A small class-conditioned image flow-matching model, trained from scratch.
Model: 19.3M parameters, 32-pixel images, layers 10.
Training: soap at rate 0.0012, 22500 steps, batches of 128.
Data: trained on cartoon faces, 101725 training examples, 28.3 epochs.
Rows from block 6 of a small class-conditioned image flow-matching model, named by matrix and row number. Rows with one number belong to one neuron. Each number is 500 + 25 x the weight over its row's rms, rounded and kept within 0 to 999. All counts start at 0. Numbers have three digits each.
After each neuron's rows are labels from the 100 images, of 14976 (inputs lightly noised), where the neuron reaches its highest value: "strongest on" is what is common among them. Only what is clearly more common there than usual is listed. The data: cartoon faces. In brackets: how many of the 100.
# fc1: MLP up (model.blocks.6.mlp.fc1.weight, 1536x384), inputs 128-255
# fc2: MLP down (model.blocks.6.mlp.fc2.weight, 384x1536, transposed), outputs 128-255

fc1.138:472444502501515511541463524534492512522484488488517503537526523501500521457496529496499495512490501492474480533526547503510504497466532495518502462528509462479480488464465480532486506490488527494498530502506498533515516489557478506526524516477529476507498496490551520499541557513453491520501504507483507489499485490504521469497510491505507500527459503480537499478483469468532532525494
fc2.138:487464518525524487458502469477505491478541516495517524504496455495501510547491511522512487478513492503558516520553460527502501529508513478515539470490466502489531537526548543493508518492440514483530508483507512529452542502509512492484488494479485525503431517519501536506450505529472527494527473505460487516478529478514477469500501492448497507517491506512506505509520496485526494488485
strongest on: glasses (59)

fc1.371:491490507495533494477547503481509469494510508501525511475483502472514508482471469461538525532438525468467503488493507518506553554464493543490528514522502468507540531492524502473500487512471510487506482498530486495524533492546468529507507501503502535525522487524527469478496467464485503456503526518511513455487500551484471514479521474486498537515517500489492496537511503501488467508488
fc2.371:507499484480509441493455474498470466494520521513526548510525469508465507474492493445521516501480545542474504468561473481483478517505511496551522470517547506494489502448536478505515523457490527456463476521522538511460520488469538491492533499481516461493516516481525458506515515512482515521526499562513466505501497453525488491526512506531510512529503486485495523505533514483492510486482
strongest on: surprised (99)

fc1.352:507529467497487476465504504480494508453531476544528481521451523480550490489460504426492532519507534529486476505508511552521502534495527513491495484542496470484497492536486524489530480475532491485501489519517511470505501520514458497533491556498498526518507516492489491460518484511510507529527510534466503537519489555522510460464501526479518487557507491498470477534483485520526497471529
fc2.352:518509494520480535487534504528492479489488517485438501536512526498449501541515513521492495477485469487490544510504464489521485450499502504502469493528552502544553440517507465496492508508521500476476512497488541544495543490488478511484470518458488508500507515557516509513488509522509496539506540520517501522482513480510504524478485515506467481500467516484516521510496502511521496510503
strongest on: a bun (42)

fc1.61:488523546459548502533478515511528487507461447550483498488519516462487516503524498483515512523463518484503530485512461501525513526559548520498490501529471486509464485533505460489503524502524511513499508500524488505495512492499504488510485492470517544513501507495495501528490445469469496525480463450506479523533499503489463456510481448561521480477440493514473502553529519536515510490483
fc2.61:494482465531517499527445532518495504513510551482496458487488503492486486523526497533475495526523514488515457544512490507555534499489519491531507493469499518480514561515495515488509507535477483504540504501503467525488536493543531481543503501516501466474544501467524486476479530488500530511509553518491469521463474501505486502489540524505495498469498511478498481542507501513512450499485
strongest on: surprised (72)

fc1.765:527517511478519521511543483481505496493527489436478462531522480506488499504505490491476491449490487508509517532572459501442512491517520524504506473485526514468452497521490517538521491530485507453507522507437492490524489529488519510511512518519443461504491546528462520547479486555518507457520480488497537518514514518524504473499495521522487473536515484522476511477455469480502496523491
fc2.765:448442446499521514491533474563474530481492525501523476457496505521504518499491493475499509491496499494483490535509514528463482486560515461465498531513511515510489512530465502483523519534499513527493485514453530499533485489537472486509506469488492520505480471531523512486549495525514495513506506486502527493503518499450477444480487502477508491510505511490495472509524523559505484503500
strongest on: top hat (46); cap (37)

fc1.341:479492524468498502569512489484536501495531495484514486495518451481493523505519495502513494497507496495525492528489474531449476486517485498540521525470459544495551515526512496533513511472494491476554493470509516489515508489485454484509506496527461511503446484531550501474493506505470523503509530514495522487552521498517495516547517525512469551478471479502498515504494521522478547514447
fc2.341:527518481468469526523436524452483550506519519491501516488502475506551489515501510508524480505470488492533504486462551517471479496460533474512526506452475579476508543528467484461513501543523497446507520505509509496562528433485511489543483498528538531505476505510469549532530509495525480540443469509474506515519517507471523488470496503502543508495499488488468536485520512459490469487464
strongest on: beard (68); a mohawk (37)

fc1.565:485503476534529470501502507503489489482527443544495502489445515540501525500501492498496475529470484517487500511487474477493488502489509532487513488480485487503469513481486477513474486516476474485501504540503527520528505474517494523482487462481506520506461548481475466527507474470463494553495508471473467487525482581490474525519548529467514506513540482513474535501496516524511493522521
fc2.565:491479529498536487517531559507482515492488544471506477506488523503500478481471546498513513470532522505512481500464509510516495487528501441504477450559484462540491478495518468526518520523498477475513493495481536539501504514491494496485497493489449490487493520513510455463444482543487512432502532510497543497506516501442520518495488499538499512522514486467506560479521500515485531499525
strongest on: surprised (42); pink face (37)

fc1.271:516482497509483486526490532461473495479503528489527493480504461523472522492504475487483528531497502529507479497513511488493530538568484490472494514506484507474487513505487549495525506471475471519491525505525506389488525478447478491506500536502511496490462413497497495517488495554502493495497527530514491516525503566482519513490476515513502552560500484485549478518487478513514522459540
fc2.271:499506495503463520489528508458462511521502467490445494520490456474511526515564541519475477472457487490470539473495523492504476492487508490530470508477474490531518455548487542516473490491519453527542474503498518419470520456482468516492499523489498508483442512519505493506514511444496519535511482529522512486538513519503461530516492496492464514504510503474472457468509513538478474499552
strongest on: a bun (32)

fc1.538:433539476535489475511451509524465514525474555510533489493493584462469529512472511518510538494534495491503492523525484474485532529503489519428537476503466508511496505452500502445482509487493482538500515535520544452472486506521545489540481512519468503458512505487507511489491501517472514514492503505523520467494488485496475537471480500529498480518492496492464474510517526507537471492528
fc2.538:543521521475492521520469493516450529495488514494512525506503467514517490519493512509494525532491530498556453501510543502498484485510471467533521458546468510494482479501499533491500478503540531521514503495502549482465518487459530511453521465482561500505507480527529483527483506489546469504512517488542464505493512456473509537442510479513510496463499490489497481467523544515471521500516
strongest on: surprised (40); crown (29)

fc1.413:524499506478543511490533488473502508515488560498496490489486456486474453499497506470499526489489521510497535524516480492484520519484508474475466516490505523521502502510519458459527509504481506520486509489497490542495482528533514457490497502471525515515514519538491517459461470518496517516486503471471500492508493490521520448483511489431506564517556546494539480514524456526553497481489
fc2.413:517558522461511564506496481494521441506474458502517487479492502497481499505488496474554509498500541506498439522514491519484463496559520519519500517526521493496501508505508503472544505441477479482502472510566522463480466559451551517517508519477500518512534488516479495509510508469514479492498457508474453482523495522474519480523505493473473511475499483458499469491496517538530526483481
strongest on: a bun (32)

fc1.125:491505524533489525529451495545516499480498460535501494459496453508484483473502518559525508496520502493499450488505507481498480540490513491503511515515461498529528467551450523483522489548520502528529497546500509528454505537492490473534480521482552465499516498489540541534499532538510500478472498503469469505509472558568515500490499512489538517516481507497549447490474499527525441504493
fc2.125:464474519519503545489538473530505523512498496502511515470501519493493517568470477505464473456486502480551517518470500519525478513511513487514508526497485533445473546486543506520510502561504491524548511496513492488481500507505513530473509511480491514500478485511477498497490471471493501528517537524451512485473470531527494485478518513479437505504493510482479532485500483529485494515499
strongest on: beard (71); pointed ears (71); surprised (38)

fc1.423:530507524529554513519535535501488542496508440500533478515503513472461493471470508535507507511472495463485453475493498465510532516533455513527520535547514487484461460533466509481530482459477553496516459467510526493502495495540479555538507505494499470543496489476543529522483547509452497428528472492486521535490481518504478502525535489499503509506502498508505513497499496483542508473519
fc2.423:491524540492527485502499528515506501482504511509482539507477443508481475485478501475472475463516458466472579501488499515488405480466498496486521510476457515514483527511502555511516520455533542473528477511510521524531502512507524548485505483490523515483496503526529501550482510511467517529513571463499477512494492541500520514519451517500487524546536502504520498517460514486539521502487
strongest on: surprised (39)

fc1.219:505479506513492500472463511495524483518540532492489504473487456484477496524506478534456519521507521476472507493486473480461518487478527471503486506500491513474542489500486492490527495511524486473509512505541538499483470475523428511485496474478487497520549486522524484496507485514504508516502574504475477506499519569482491492474504514513498501494499484521491517495506532502469487543493
fc2.219:476538479510530519492505488508511508501516473502516433506501509484514492464458543461535442489512526496495480443491483501482551519543501488489481515531490493550480469547522473501488512515492500494511518487432506567500433472509433496550499505522553465492512520512498483510497497481533492493507473476488531492538489512548504454522496516515457480473491502513511536511530525481486467491480
strongest on: a bun (69)

fc1.62:481490479502519481489474506492495518487528522500516517519521501462543544485533489456545493529475509451477500477516515513511521508523487534497488540517491487482498463489485461525514503533516513459479489536499533521493478512465491483476527515495493502498499494509456511499518472487436493505556506527502492468482452529521495522506496436496523503499536510510495442527490512509509526489519
fc2.62:527468489417540488480517486448516519510487510510466544455487515503462505513527482453482517458459498504492548501470518492453452495476497520505518515486498476481491550516482499530502479542495517481490478465508522446512508521516533476502536501473489507500474496466516509512483482519476549497531490524529458480488486448488520537508505512506496505526514477488482466425507494457502503504513
strongest on: a bun (42); sad (38)

fc1.174:494492476484488500466499467519504512496488462540462449453466503510510543530524494497518508495486480481510472458509490511497507501502522489526456494530483550493512480471474489492520504488534475478534473491460492521482494545471520477485486500527522502456507477508504481512478497510499501507497500508448484494511508504461454466552502490464485484535529544504468451578491509490502523486532
fc2.174:519502524505470514491491525494508541512535532514530478465484494504501482483510482495524534527517509470519478484528487472561486494532497475446505390474478530500472495525517507485545527508500470478477480506499520500489516523529556501498482513474440472520444499469483505473468513483482485474486434519470529496440467474556539480536492486492505491516516501486535489520490515505518494504518
strongest on: a bun (55)

fc1.143:462539502505524527488465519498519453494507522519528514528508498499474518485529476505527500444497543495516485496517521539468489493539504463482510513490521495499476520538482491549517494455483489578514452507516481488520565474535506526493470495497509542459500441488512483541495531472503502501443489496487498489519487499501498532501468527508489506526469505540543463512504491522493495483524
fc2.143:484452483482504450468496464483523478512530495491493480475492487506499517473521498467461481526513545507475446510483506538489533510494524529535508547462509483514537531537494515514491477479511500527475556494446508478497525489525490514540477504510467509516497494488524486469518484549468527529492452528537449538516521495474492534508505488526506488507510478498478488484529521512491536501526
strongest on: surprised (66)

fc1.95:486479490477473491553531500501487505484481507477475491483521465530470451501514462508457461467534517539517473479486474507480474536472483529486514493533490513462462445511507513517515506471496503517479498489481484508474474481510500530484506492461523529495499472488473527541502500498527508522504508472498487468512526568491472525478490478477455487484458524520506544484472540506518497529520
fc2.95:503479513513509519490480474479533561511511457499533512493508559495512482467502554485512538500475516513479527506556501519497503491531479422467511498503513531497541535541502492511501514512490488444500508523511465527525480484495519496499489507534476470511500477506518483449489502523500477501495472509458485492449491455495498491508522479524499492477490518480505505487507503528485500514523
strongest on: top hat (75)

fc1.602:506518484515518493526479532477502473467544515495532531504496473528511515525562481500500529494558506505503494488551523523495472480502466497488490550485476486509503504477477448518521488495491483506502497486499528501491504531506479482468531550501481507484502538561501530460442513495451508521491524500462494481526515429494498493483514521490508502513461495507500508532467485513456507524506
fc2.602:541510485482526498528488461481547448489493510502504491491488465489516498483494535499547490471492565473467497526519534522481466542553504510505507516440509490432468512527563490535512528497542511521495516506540500491459527511542463525516485457507503488473475502480503525535504476481515483496516444542503478490543480520505523455539460494504516526504501491506499505514552495516512511515477
strongest on: surprised (37)

fc1.33:511473500479477504497503528548490516487489528498518454523517475475490486475505518496558518495519512467511448471535486493507515506476480494494508463479491508501497493437486461476466506525496507441510502502476522525476527512474504444470501494480523548498522518490483529500458455481475470516531518502445561462502479535505500459501516499543526497509482480472495547472531508515518478461490
fc2.33:468477470473528482504507516503529493511523526498521493496497519519495475529523471481448475514514546490469562491506527517496478507509491509475477522530512489501478429463460463504499472526520449526486466505530509486497489524496502514520474483477497456513510487533526506480528503492516518495482444523462449486486527519497500481501487519511498498471486492513487512533516488455513501488518
strongest on: a bun (57)

fc1.543:471510514500478511532470460503474516493502505487526553500496506484524495502449497467492469467495466530475516522494524477458506489535510536470522515513477443490491504498508545494477517496500537469507530508452476479455506495492516502541525492526494480566509478510526516511505489490487466525482479538505525527505522459540519508536483541559475489482483545506496489487542533465466493478491
fc2.543:463492494546462513493518538487492485508510519501501491471515489510449507456502528528526512548481500495511454546463478543494493526425519469477507505444481506468470499482500576496526497435464475452491482517539477479487472486562535442489530481425506540497437504503499523492473487498472571474485481504514481475472498543534488517500508491473527508462502510508502511527519509484509482490504
strongest on: glasses (42)

fc1.110:547520521495520488495529525452487490482481502457476496543488528469473463497504523488506489532510507468490480486483550485525505490454545485474510498458519455473494500448533509513468475468468540483479472490513505447493526509519471489506480536493480487529476484468508516482490491475457492514517490462526476496476455479519502477464512473542538493500507480478506503482501523525515489445476
fc2.110:527489512498496516530516472495478471516514492482492536501504497485525521506433441487520503527488481468508497498495490492482481543511486504527508501497467546502501468511525523478504481482512541541523520491504500524501473487526438467473479500554540518506483486480488471493509479484456525497525454446501477479482498514525477520498508524443465485459560528550484515543488472496535507482505
strongest on: beard (75); laughing (47)

fc1.3:484469475476507509509497528515511495494521523437502468491507494494500524462481504529463472533527497460481491552523492506486501520522486551493497422506534501483500542509459484470505478491485511495510486473482498507495476519546497499474472529513502504498509479521498477485506464495503520528467507491507496505525492492493504478488531419497517479478483472527507510511503526459531495491531
fc2.3:534466512477489501517504512493502503497471478479492478481498530533516480519470500486506483476463464486509479525510508514486470479497491479504505439501505509526551463504512447446502502464522537513462496520522482493483506534453527551508473505509463485522474485478504502527543492498454484459502467453512509465486500468449488503469502506486493509467585497500495493474484506478502503473520
strongest on: top hat (26)